config = dict(
    cutout=0.4,
    num_classes=256,
    avg_pool_shortcut=False,
)
Rows from block 10 of a small image classifier, named by matrix and row number. Rows with one number belong to one channel. Each number is 128 + 24 x the weight over its row's rms, rounded and kept within 0 to 255. All counts start at 0. Numbers have three digits each.
After each channel's rows are labels from the 100 images, of 14976, where the channel reaches its highest value: "top examples" is what is common among them. Only what is clearly more common there than usual is listed. The data: histories of elementary cellular automata, time running down.
# convs1: 3x3 conv (model.blocks.10.convs.1.weight, 96x96x3x3, each kernel summed), inputs 0-95
# convs2: expand pointwise conv (model.blocks.10.convs.2.weight, 384x96x1x1, transposed), outputs 0-127

convs1.9:148115146093174134103117137138140079135154172086115135124088132148143093083119112126144115149115091189130147111124132124108129138136140143121126135156114094180115124139123120169132136092125106191131089091126159122120132105104123112165133144134133122118101117121124176084095094139109142094
convs2.9:139160102158147145171090148135111141118135117130135119136132105148168064128105129107102123124133140153115108113093135121136155162151097156124153097137099184168121140132112140125120147128078121124131142162146146138140128119102172092129122162123110118126132166100086111138142075136092125118126118101163127100097140130163153145149098149118111163147129096137133180137161136153095113139111
top examples: 011 turns on

convs1.55:134119118134096137135167105117125140100137162129168137146149134138129161119145133131167157150152146092147157142137156097148116132111163145121130132104125107137155087111132091077144169112139164103168109117140165131119135136101090111120118145141129121096182157139144135175084150144079090086
convs2.55:142104117112158132128120118117121124075147111110119154133128131080096117119121100111112193130184140105145090171078169134161128115107116102100142180168114093125127110098107141088130086091137141070135112129143101131114093125114105133119140118120141113096093147069116159120141097124158150113166148114120104187116130117103132132120149161084130126108132163126134133137160095102144094079117
top examples: 110 turns on; 011 turns on; rule: rule 218

convs1.95:147093119128119112133116186122142137143123174119113110140122131141108146137091125141138156127162122151167107112206154139138115141110081147148130160118104180153077137124128149134156072123177080153108121125142105123115127107099086131107145128139149127111146134159096112145100115140136150112
convs2.95:105113137110139173095116149164140153121120095179125180145106090167135156161096127074162148120096128128132173151104129164136107164160166132129111133079141133075104129137138131134119131122123079101094127099154114158099125104143091175157114109117126100078065091081116140135110133130170128124103101107083099121110147139139142116116128083116113153137100155123113116119151113148150126096116
top examples: 011 turns on; 101 turns on; 111 turns on; 100 turns on

convs1.94:124182113113137131136057120118120080160151115118117152184137168137139146129141157129081150122175138117144124114162142118141109106116134154099128095116144126152126104137142129097124102167119149154120074144138144109084127126156154158078148129174115124141143112146123117148136165139144129092
convs2.94:118110182100195114086155121138128136082140147102147142112102110129097132143173122121144114146126157148150136119149118136113155134121141093124145146103161107109088141099152128139112149103161130106127120135118109172067112131118101131148101096097098126106123114115136166115162155095153137177154129151164131112105150124120151120090139121137077129126121170147111134130160126158157149092162
top examples: 010 turns on; 000 turns on; 110 turns on

convs1.51:144158116157109139189088111117105130075128147089105120126107120137121122101126161126118095092131117114141118127132135096100150131149114128143127126110185117183134130110117136148133135138076117141103175106089153100173137098133128145091154070111133114125147128126154108177132088125118116110
convs2.51:110119124135171142117096126145120115119133138146140109144095148113116121129166118106172107102150124103073131196094124082145096118153135134148171100097124116115106141152110100123160139125126130167152134145137145103151163108103121109102121098187169149103109165149107113112148140179143124130104155093114126144119095096116169094111143104169157171126101094135154115135094160121126142146111
top examples: 111 turns on; 011 turns on

convs1.1:142125113151101150106143139117113123117116143161174094106119154123139073148152131111139129115104099162096156126103149144147151150155129120133133138150139142158147163139155118165093120111111128148175127109109123110107120133115089112089094169097127115164066121113121110140074126152110191115
convs2.1:111126165151138079135107131162118082150125106138115115126135099142134141143113126097152120088171181119085079151116118124084181145141160149145094145140106122119149106147115103137115130078125119118132111083180115112134101168124131121091098116101107132124138094143171102120076121099174141098131129126132143091160095135103110143122095133127098129100166108125115112122074090108129092107114
top examples: 011 turns on; 110 turns on; 111 turns on; 000 turns on

convs1.22:121143105109116151130097117136139129098147112092151144102082140145179096129133114124115129128141180112116128122115115120066111133154108107190124104075119095146163130085116125149147123103094118132124121142116107149202091112131146114109111133124091137157178138146146150106137139130126136099
convs2.22:167151102150136125107113120126098121111158129138163103157102099128129139157086118145126088085083103112122159097132078131165141100119150125131133159104131117113134125138102156152107117059152116177151085154084098116123140116116147167125127195168139111118128151144132094165117126118107148114140095098151158113094125136105129092120144121135125109094159153114133126133114140118122113122142
top examples: 110 turns on

convs1.66:072129141092155096113161128140137085094118082109099142129141134110139135148164187132136112175092092122101117113164156181133138125086098092164154114126150130138142132085125137115111154162123125103108112110147132111126108113154128125134116148107114139123162107118122128125104123081173133095
convs2.66:136128085134127121118104110129168118135132077113112066149114122113126116156126181105117095128150138098124138115131158111137100127096148108133116090163145155093150132119121141103126101118146150069057127107124135112150124147150131170118102124156149148159132110131119118109177109113111105119091140154093101109148137140115106123081128129148103137116120125098142096115137162120149126090101
top examples: 100 turns on; 111 turns on; 010 turns on; 110 turns on

convs1.76:145103107158140130163095117123131108126103144092100116148144093119114118050135119105110085101131106094165103102134136163116109098143101108141157141137104169106139160128121122143148112104098141100132129095204111133104131114091154130105112128129143114129081118102163104099129157121144141127
convs2.76:131109123135120094144116107111095139063127127143091095149113127099094149091142168113125150146076146143101101121132100153097124121109139123108127146132178124166092155136150139119142145149166142125128132105140132118137167134120071148171142139100126143079168119111120166169133155126095086154099131099094140175121213101087146111076103075135123097142148119151118113169140126119127127131087
top examples: 111 turns on; 011 turns on; 101 turns on; 010 turns on

convs1.71:160123125147204127106120124088093136111134139088114136136146146141114126086119104134083115152174115106103129124150136107135137081078136117116135077172103115117170109125109084138081142133137144115124111112141119128126141160115127148141133169127117152143135114109145101134133107118190105088
convs2.71:127173111140123100113117134092152116129110135107149106151103131094126147149145160118084135141122135149132190123119122127137098138130131108098135171186119115177147114130110125098117115119131139212164095169139106115121109116142135116124148112101108126137148113132142145101160109113146123109131116145101123124145136166187122107152152133157128109110148150127128159150093118164141134146127
top examples: 000 turns on; rule: rule 17

convs1.3:106104107154123139129157182116158120102133125217098147129127140121170090124147117118098092112158112152145108140170115137123131140099141142175133140144104087139110118119131150142137129136125108145111182090097137136135112144129126125133111120130116137102114074142094062133106097114103136134
convs2.3:154085147110107099093075139113161103135142072126129169121144150127143153129078085174098136126138126120120126138130118111127145151169120156133144122117130135165141154117130120106132150101135124126147142117121078095125127137122127125151185154166135166138120105121103147128121085134105158065138108117122128143137101143119113103144117112142101100125140119143126083130113124158112083106125
top examples: 011 turns on; 101 turns on; 111 turns on; 100 turns on

convs1.56:120131101193141101130109146142162104116069129135138107106091126159139126113197102136119159091115150139166127149148134127125105139115090136141148152115133094124130136121119132126098119138121091117084099134150107140124130140099126138140159182156126147087140079108142106115146128184114095110
convs2.56:148119149143125118115155106152107111138102185138144114148110132153088183149144130136125113158135126117121156114168092100131120124107156115118166138103152126107086097136152098134156125116133102118133134164111097169149115144159123085097122120109119128105132116157152145137174173163128136127196120108120098133164145146143137119091148150115125089148099164129090145168115107123102085184098
top examples: 100 turns on; 111 turns on; 011 turns on; 110 turns on

convs1.0:127091096172144156165157086108120165104142123134123136130124146119103103133136159141115117153151132106138082092105130065122149146144116118088145122154095103140150128106117105127138093084110101115132179135086155121152108119118163105151134124100114161186136120135135110152150146112093098127
convs2.0:143144124135133107085139167075119126135090105108135138078129080167120146075088118112121150142123120161132126160160115134125157159093130091139130131133120136136146136115122145152124140114080153116135139114115137117120108126103131105097172129174166074141121109121172132102078103145130106145120187131126142090105130160122111115114147101097130087136139119131093073155118128116163099126142
top examples: 111 turns on; 011 turns on

convs1.49:154116192138156112138098152107153129156105136127153111143124110141107117082105145152104106148108113141164069118085144114113099118151129094133127121116151124111166130132102059146148090120122114125133131130141061133098120156100135151093122096104175096127112117138141134107107134115147103119
convs2.49:117166147114144116133097121161118178152120123147074162161131133102113114129125155137121141145128110110178152177138121129110144125160101135147172151084160115098137105071143152123140139166153138164109120116156144175128124105150102127158128175106127099085161150157136126180096120133105147127124129125124160116117158133154108117174134108163128110140100137158161108163127137112163140149124
top examples: 110 turns on

convs1.84:119169128152147116139142143112161106094151102119139092096104141085104127141146109122124137126127119152192123116103122154146148139149153132137142152126126134091106125165059180121092133117092145140071162138101117140106160079149113108124133138120147170115116106135123113146163088150149129143
convs2.84:118135102104117118158088145152156079153143126119156103119174113174194084132127127123156158125118112101151118122119113133131113141118130090089109140105127179102111099115120117136115168113114112131117122168153122124121086199148124101111140120148102161105135124179132117073124151058112093129118110131076150125114158125127153130097141160135141108091130157165129110091168201096087120171131
top examples: 110 turns on; 001 turns on

convs1.75:172121112103166121142141130101092109137163125127133103115101120136142099119134079164107081162155113128128069118116113130135115127124181144131131162107135154118131144127153104128082101161128085123160136151127174124094153073133145117162157132135111108118086112143151109158103153093125110137
convs2.75:104156113164154161167167112096122159142157153121132131156103148123125147096112151162091129132143159141154141132103182120124116165112120163127144161141140061159146076148108118127155158141106132088126154101135137088138121158136127108112120134114108127121123138166116115082115091120140121166124134105184134136120147122088148111124110108134146175115146095145158139096170152095150098163158
top examples: 101 turns on

convs1.4:119132137091097156141146082148118101144149143115087150139076141155139100106106114117141128104103161175150114133128071119127099135120124111148135188130136144116149100120145163091150143167108123143139137121130115165141120124140120124167125108128112124104123146175128170097137191132128086092
convs2.4:136130126126111125108168131074143136128113145118086105156100089102111105141114143154129122113111103118118115120138083120162141120090120151148116150085125134115131106112109119106097150114131115128141137121139144110113137127147135136126100111091103140109157151146091089107074136120139142130115127139160116086105145094096121133138109125141112144108099122099091156136151145107140112156108
top examples: 111 turns on; 110 turns on; 101 turns on

convs1.54:143101165099107134138149118115147129116117139115091099111165142154144136096160139168120138126178126135148169126146112152147128088119130140072149144146109138109095123133149124098063108132143111130120136131101132149156154118105143098117166126131097124111164120160122076105069134155119089164
convs2.54:114074172121141174130141154136116109165109121078181099159144151118100146084126083120111159149105158120141120107124129165163108176097135165142143110143116080130171140116148140100060142133116101138095155090150118104123099108122135139110164133103142133110102096123119126130143123130159087171141104122154094133155146119092137141114136120105131104123129135098128155170129137119108116148110
top examples: 110 turns on; 100 turns on; large cells

convs1.63:078125140170115092115109112109090107129103135146118135182122128155098113174109118123130143123142103092118106123199166127122091118147117174115101141158152158117116150139152148131090122134119107130088158113115162123134158133149128089155139073131111124134126090095156119112140099133158128134
convs2.63:141084124133094147124089118134103136149125129096102148088140095121139127156148131110103117134118087146139108124149148103098130151109141176151136138165112124124137172137100114131099136146088114116122121124090123111100102132100077149148079120129172120136093108108145142126125122159156083127122118116135136106113140178086150162095121062119116132131126124129140153110109116129141154103169
top examples: 111 turns on

convs1.91:131142120133179111191165123107153176098129135121075071150069115145155102105107094129120111103113115098132134141118142117094127122100136135108126147102140135115116108143146123127144154131110121161131091109150166135092103114095138134152121125115151107147150134100150173096173145092142115121
convs2.91:132133136163146130122120144094136150099104129132078118107092111127154125145086150131133115147158163138132113124136137148116086135170117116107167119131138133132102107141115141126111110130129122169108111143095132125132160141100101124112106093168136115067179134113145128088111125094120094122124139092176145155091132103091142130153129097133141125173085149103113151125168148133093144162114
top examples: 111 turns on

convs1.40:132107126156186123131116135118110154120135131104134150096102150100114141145145104139105094166137132118119070135154106142142131119135133124171116141136133154115134170139107149127147098149094176143167111105111134138122151129153119153157149097094161141139173091104116154162061143114144089089
convs2.40:132166106121097126104148133127150120084101113127103169144102116127093143127123124093133116114119124121127165154137092121109106124116140161133146141121120129150192118160145104119147112160145100114115110116132156104119090104127117147138067196143155100151114086090160149094116159121059145121135131080112127088127150114126096125167126090138120163087117121147099112107114130111166150095156
top examples: 111 turns on; 011 turns on; 101 turns on

convs1.48:139101095081140116125125165129204160118170081108112110126091096157106124080125092133113147151111133109144102112144121178101108096133117140114161122147094126091116121134138123145113155151095165151113127120095137086157123109101159129143110092129100150124143133163136106149146143130132144137
convs2.48:166124123119165135124154107108130069130103132154116156175122141131128119141129107129129169125103126156112108095149161191132103122143108112127134133161133148092124131118121127127141106111151119199148125110148141175116170132116122118135146100098108119110095133165108135138139135126114145134129155117125171106143128125160186076160132123157101120174138082125132131146204163140105116167103
top examples: 101 turns on

convs1.38:130097096123157115076132127101091169082107102131128184175131134095143156109098098128093109137186131135119105168148134136158114143134101136129101109100140134121126104074125074110116108129131151088139119146133121127139172114122139133139121094092099158129137104128121147160129138124109151160
convs2.38:146133137079116120149156083106139097108097159118202151101162126119130133093154116181172114110162130141119132126132136181111132098073181121083167188115170095141129153117082156114123104118120131111110141132142122140130144130117133107136129176180104138103129097145154164102097079101129085150186077122104102133106079115146160096171157079121098127114126133133117137109107096121107098147109
top examples: 100 turns on; 010 turns on; 111 turns on

convs1.42:108116100180135147172093135175136143169137126144149153135114153155131107132117154136143153150136111100101128157113150067181114088114136155124124098147114127136093150158197120162141142125164094131110105125105133129143087080114106116093127128127088124148133125138130135132126150113114096109
convs2.42:151096149135105124125123110143120097096111118093137120143150150130125140100137135164147144131119105116112129139108098136110143146133139127174105131109123118150123118155159096177126101105152096124121148156109144108110128145092165130108124102122157101122104183105108104161140128154136111130123093112093148106158165135104082071089120114169111148126141093133178155102101101108107130129073
top examples: 111 turns on

convs1.53:167119126137156115137135176078121133086093100128084139123104143130148165168113105106106176134152132113103129115070112145113109161138094163104127131114105142149122125156136089128150109142138139193113157118105115135150142098127120138135126141123129097167189094107097135132140119129139115101
convs2.53:118151106117146117111154090126120128164117138180133134083103128156144127112166136104132112122155114171112145104130109128157103120124124156117113125136120114143122157146092158119118080142148126132112141155094121176166133146134119118168133160152110149153124131132165128118121147135141110108143143098110181135121170079107174095131134146134133131110119105126132123114098129127155170161108
top examples: 000 turns on; 010 turns on; 011 turns on; 100 turns on

convs1.85:103170132166172122103145157097107130144151130086133141126155095120119127118125167147126104099151117152170143150119150110138101093107102132132140086176122137097121111125089126147092119162115108118145109102147101082116118076093116167120128095105123165140128125181112125150113130119140154090
convs2.85:124119129121158169132106155132106110140132142131118115156181139119157123159117129100131174124131117088155109134138162154094059146134122120092116104127102134107160140087144178130128116116119130117086121084105176120154108133155138144149092136204168094096111142125149099174157114169133102191095094150098104102114111127135105156149131085133134138102086174173109113101129137140120162141106
top examples: 000 turns on; 110 turns on

convs1.82:159124129112097067112109128141115139104151083093115172157121161129135141112091132120120158128108170183104114149126125097131102082110151129152138156156136085104116148128071106144161180120120165118124122149109099122114130146159132139169106126119144131116102141133101095119111116135133096158
convs2.82:114088173126111147159151139112157116158092157166085196219130055092135139192119135110128110122143110178113104123108153159130139107151131120122133146078139110210116090137134125158160105092131131131116150145107076129124139109108107106137104137120154160110123119130117140104109132140147123147117105183130108194126089110141144124108161139152100156112113075136124119139128159110109128115131
top examples: 111 turns on; 011 turns on; 110 turns on

convs1.64:156131129160143158094101132104135114146141146156110138166121148136115107150098121117160146119137161107112120127155136125097143107121167179116141130139181196107146124158160133160101140116127075147147086131121073123140141137169145132138099098142109127129072139122141088125087120135103126136
convs2.64:125106139116141133151145098152180112103114138109136144097118128124097148112118104132151089124109103117110103142114088172138139140122110110159112129115113111146092134115098123087130140072135104105128108130091153115130145119106137134100128124073142122083129136138167127141146130156112160105120079112122176108108107070138088144162124148174140097171128148135089139095115155119129122126106
top examples: 111 turns on; 010 turns on; rule: rule 133

convs1.21:120144117092128154144163087141117097119139137113082144107130141137128122121111112147141158113126100105144166102139094125146150151126116105105133120184168134097090111154103127111137159134153100106099167115106162134178055119146115128104112099106137143143122105147104088136089101113087114130
convs2.21:113097083101124118106107132149128111091122109072117105107121137199075142148126132107150132101127101156134131128138107155090136113085100162131124096126126133089165121123125095130122135152083133094157074133123134105126103096101134111114130124086131106147122098098116104127088128121087114116114122150145109078178111128197099124146073141129169119099125115099129117137134097117106130104074
top examples: 011 turns on; 111 turns on

convs1.83:099148153140124124114125106150112133107164169119128121130114106108103132114084075093107113163102127077133111121143151203111155120137122144156111140137145137117150102086118124119140125140119149153097145133159125141155105153162131134112092095162115147135169142110142177107065147135152152123
convs2.83:124147133109125091112123116141101124116157115107104124135121167078093122076137154083104106122142107123113133084097128149148131078128113163122123158097132141119123123115129123093125133125135124149106075115136124061107118115153080095149126152159140136175112117109133129108119130135131136124117104141106142103097130145109121136139118154105108104140172144108105158125151108122115134077147
top examples: 101 turns on; 010 turns on

convs1.47:110108114139128156110083115093120134139133139101067135097098146128142118131097134148172121147154152121108093114089147216107100132143158125096105173098111165113141126105158119147090118174108131123109145111133143154097123108138120107162143121129115124145146111155142146141107136096166116131
convs2.47:134102142129190157102133133086084174133100149133110105097091195128108102143108140104170140152116111134130114132137138105122073132148139129156131160160144075134125122127140125147136138155145097154130070104158143109143119109130134170104153149165144110138115116111144134133106117131094148142118136118148129099140145131092143103066116137159131166146156123165155180074145159084126111156121
top examples: 111 turns on; 101 turns on

convs1.67:136118134104120077126105126088147175172216109098145160111133145143137121135146128129107112137109172094090105127145134175097124134122111113140120134163118097128116096144120146128125141082129134116138154095123122145132124112120132131177152157102140116128132099138071096129156170115160122131
convs2.67:137120145129130116102095159151155107151132164185121100187119147120141141178143099169156109137121093192101130117151086118108114116157101131144111120114145100097114116158095094136128139112125146156149118169113131145124122120164139167115168153135146120093156131157124176125151117120125105140126161123151159146124123141127087124058135169121098126141162089076121128138136167145161177063111
top examples: 111 turns on; rule: rule 172

convs1.37:108158129057147141168139117079148150091128122148111102171116113120100120115089103126117122165098108127146130119113138161095108107141152094154137128111146096088155134171125106127117150132131163118121099124150135117114087083105127174129160117183115118173129113124113118126123157129157098127
convs2.37:149150127110118105119148142162171143140127141129146128117143141121098103116153118125132106162143176143115125135123165143119123136119175109142087106145116101125103136142130132072120183112137135115129097149148118143110142103165145119161134145127110145141194138170142153143112139144149148119113152148161130161132128115099179166119114149136142136132154093101134121117108132132132183137111
top examples: 011 turns on

convs1.20:169130180116107121105131107116104119108117126119096123126119133104113131145125134154134106099124144133135098101099141112123149128143109103163106162167082152197143202128084125134146156141152105120124103147149135154139105128131105151195134104127136119107155135121160125089157096142131099097
convs2.20:118146116115085093102122127129166122090115148130115127127150098125164107117126102090122109127115093151119127134134129145074139133097097109117127102159123115187122140153143150117147160130132167137112136133174111103138112133109138098125115150121165085114122144088135128166108113105137118143144113147129112153147136144123152105113129110115156141137129140093131128171099167136134096163136
top examples: 100 turns on; 001 turns on; 111 turns on; 011 turns on

convs1.28:118105142104147108140151080108100081099144148112100134134118142157115108121121164121133155178141121151126152116149141143118123113119108151112132151146113116107108112141156178146148135086117092197179097120074145115128153116191134100105121116159121106120125138122106113095099130111141152102
convs2.28:144102105104116136092112150134147142137155110141109109149151145123139108126122125185129116099165096117131125145125120127131095142176109172191125146137170150156109111130135090123083079095125122130125110111162152092083112173110134149134078128140140139100097125137128071143126137130053179096100151177124159091138131138114119091149108111162088161136088116131113127124110115165100106148085
top examples: 110 turns on; 011 turns on; 111 turns on; 000 turns on

convs1.62:139105172143187079121108144129111099164116137141119114102179120149127144131101069097137155135105121135150131122111143112131164136160092132130085099146139091117137109138150140117145075138156167113142137144127140140106156148106172150136102080100137110134110125125131117187165136134125121109
convs2.62:138131138150131085152113124123149148098110134163136102136101135124147115128115085135133139092153137174160127093128113107116097066108121149163140112129138146115099119132072104133138139127119157100120125129132133117146143132134143073141105113134081109108112123125095136114159129130145139094082131128115118134103132137089136147133124115122131158111114166111119110136115138106116141133098
top examples: 011 turns on; 111 turns on

convs1.52:128120100139128138091160152106158151120173154105155068129114113127152154131140157065111118123103132118119090120149116119100135147137168130121126119143097119140189111157106101131136155152128126110140105137147144110091171120103136132188145119110161133146117091149074125133093169143124140136
convs2.52:122135100152120086118151155143127130126138128149111155152140126112136136119104133124131137082167156134104114087150102130105107116142155117080128123151125101116115138144077092116137157137133191092136149098137123125095117142170136141152093123097168133110155109127118123118147131126151143124136099111148118155156105139153118124120076155152071105087125141166166135138132108085177137101123
top examples: 011 turns on; large cells

convs1.33:163153133108145109104118107091145132128175192150130155144075121141132133104125137139163126124123129151107079147128112124117127117074071101148145093121141152108111119144109087112123128139150109186108121102163142117148159148110138143155153135098176143114156101118116097108151146130143149104
convs2.33:179178058148087140133125132129145111097124103146140112129100139157104152133132184132152105105105090090145169144135090126092148148156160157165140118132162106145131089141137117123108113181115103125161102112164122126133151136148136126141126125142147141185129168144178139133120114114164137117133146140108102107183083146140129086181147120152145113150098096109141120126096138134190140109142
top examples: 110 turns on; 011 turns on; 111 turns on

convs1.11:116166106179150119134123102113145158153107120111120114137118154089133125132175113108143147135117172137125134125126126111102140100103091132094107090090129118122154129090121119072138122125160141162136135102115117151137111148125125109111131161119155112157136176161163139120165132128122038164
convs2.11:185129164140130164112103128124124112119155101104131131125118129151134093154145178102169122134114150138141111106123110104165135114120128094136140137124123128084110111140103122106157103109112118129125095147161106124112146139156133104107166130145123111116074153141109143135146139088120108117164130134148102148141075136085119145134098109104077143114124120105126110137176122107120149118142
top examples: 110 turns on

convs1.81:130111104125144128139110152104113098174161136102136140170153123105088112146130146112092115105129118143167122112113147107147119135177162147132155060093135123114164124079130103151117142145173124115143121103124127134151100113140176135169099094137127117105117132072143126152106106125090095105
convs2.81:140129131115162126162135157123126129122121162133117110090112098154175097095107115093161197165071134096129124142113156101189142104083089143147168128130095121112112109077090110123141151118144124104108103120131177123126118125084178136125119155104158182105151069122113134134134108140120128140161135157092115151105135121095167089092147127120128168128098154203151104108145138098103100165153
top examples: 101 turns on

convs1.72:168143155144103138100168167068107168131121095109115141104145144150117158147142180167142137125135115128155152089136109130113162092142151137154119107134068112151119140151129135132126117141158150116073159138114151147140112114157126158091124145108123122121101078125124087144116134119120097166
convs2.72:125150134144154112103122091140133120162099113194144120114103091170133143146153117137134122121111133096109121133082123077153090102094113102133111119160112135122150153134137123122151129140092118114114125133115085191089125134129117130182145122119119103106167120118102078180099093165152135145091116125129122118108139122142119116140138153103132114106108180119125092147117137108161105126138
top examples: 010 turns on

convs1.88:098109168116146138124122147101113091104085140141129110165126154120150133121151125129121113167083084151144089165164132121108096113184122129103134128103102123153103161105093152150161121149126118127150109109104131117176124111097140167146117098129146140100056138112105100155148135144118111133
convs2.88:103172131112077135167107074134154142151121131157166107086116121150140147101124133167107158145114140117081118141111132150078145110149119172115149116123121153119140095167138158135145147142159106117124149134164123173092106172160122129140106129128098136151171131081119139121116145139099134123120128133111118113157141119093120128128147156188120102114125136136147116133128100140147156136126
top examples: 100 turns on; 111 turns on; 101 turns on; 011 turns on

convs1.43:136141142099124112150076098121165151121127161141134125135149122109125139117105134139133103147094067142101083119104120085151130103141109116126118124117108140124115107163135124159098102106089101169126136112118122141127135121122136089075145112115142097153087105133106163081093111060136086123
convs2.43:142090087168140134133097120146096126131138082121099081134087128095124131150130160123097090116122113111143117113122114146095110179143098168153119113098128145125133129107146120106173098151117109142106145119117131130150159108110176132109136090064111102129144170131107110159127138140101139188115135136136126112143139133107146124134144156179097182165143134137127122113130135138173138125159
top examples: 011 turns on; rule: rule 13

convs1.44:129125133106151150156107130153105118108162123136091154092172097094151160124116149143160124117135111148104115114129119097086136113170135160152140124083123061143129113125074158130129112156118105142132104137142160117116095138130135127157154112132138119157144164113149083136155059162122136150
convs2.44:066157102148142143124141109079113142141120122098144123100138105158125124134122102153178166095137125121108120075109179141124135166158121081109172097146147126161107121091185115121154154114129131130142129081091145098155114134135124116084139103115095099148150145073110121147063120175096134099112112132141135139146142132129152129138165132107103153119134129125108126139133139120102158088171
top examples: 101 turns on

convs1.5:126113163135109142119145173166155104083158126146179131127119118106126145136135119115134105156108160162158170139109143140122124099103154120146114146140117147141137123091102159139144115123107114164105101094121162127171132162077103149086111108171147109104134107115109137178156104166117091143
convs2.5:113154070102137141089139136099143128139128152150179148114141126118121101096097126109151138119146090124129116155114132105087148119132091163099084178130088116132106088142129114152136111073189122101110123125144116095144175114105129119134112122083143131145171147168123160148144074150151129139117096134104102092112121136139126152102109109138131161128108131131136124059154120075113136089134
top examples: 011 turns on

convs1.19:113152138107100138138110111119140124117144108128067084181156126102104109118114161139107123123131147111119099158131138187107190149115118119135111126147145124189138169150111108135108141160111140133121163119111133103137135043111118135120127125145109138150117104102125131118145184112110138106
convs2.19:092121118121133122134092130164126101181152099101113084151119147139121112156161129143136119119100152110116090152184114155112138178164086150149122106125124088094158174155153128170176178097130138130095147136108112129098140112150121125117110145147112133140139135105124123123130182102149112176118164129124137115124148100167157101140116139086135119091128157129089163115094129173113140124119
top examples: 011 turns on; 010 turns on; 110 turns on

convs1.8:126104100109095124120142138112095169132161181123129112085178171146093156131109118119135133110146113140136126160116116124150177110141170144112126155115115139132116097147090146164143120136153097140168112093124111106123110163110103097109101104113117105159139129135110105113186071117132144099
convs2.8:154127129132136115116103119129098130123130082097124137122123067144123090134144080111069149105110147125103149112095114096132087139172108130136100091125123143149112066129090118113146156147092137135129119135125159115167128100101130135116124112105126123072139147096152129103100116132118116132085135146126096114129114130144153153147097122140157169134122177136180118084124137143139113111098
top examples: 101 turns on

convs1.86:110109125084094130106103093101148128179138134124104128180142131127145162047127098108154164160090142138141089131156127144107174156146113162128159112103134128128099156160107154130113125119157124153130145108100131107115101122128120154142151136152148125145149121116131113116111096094095082131
convs2.86:149146137096119153153127088136121091111130156124137114119131157133086140154166112130134070164170137117146118143122130139133144109112182149156095111161192099128107105138181123133135161117130129098147146123154205159139137128155137102122126144118115085083104152092136094107135111130173139128134170120161151094141090138161133158137152120092128136171131136114117115141163104132112171150125
top examples: 100 turns on; 011 turns on; 111 turns on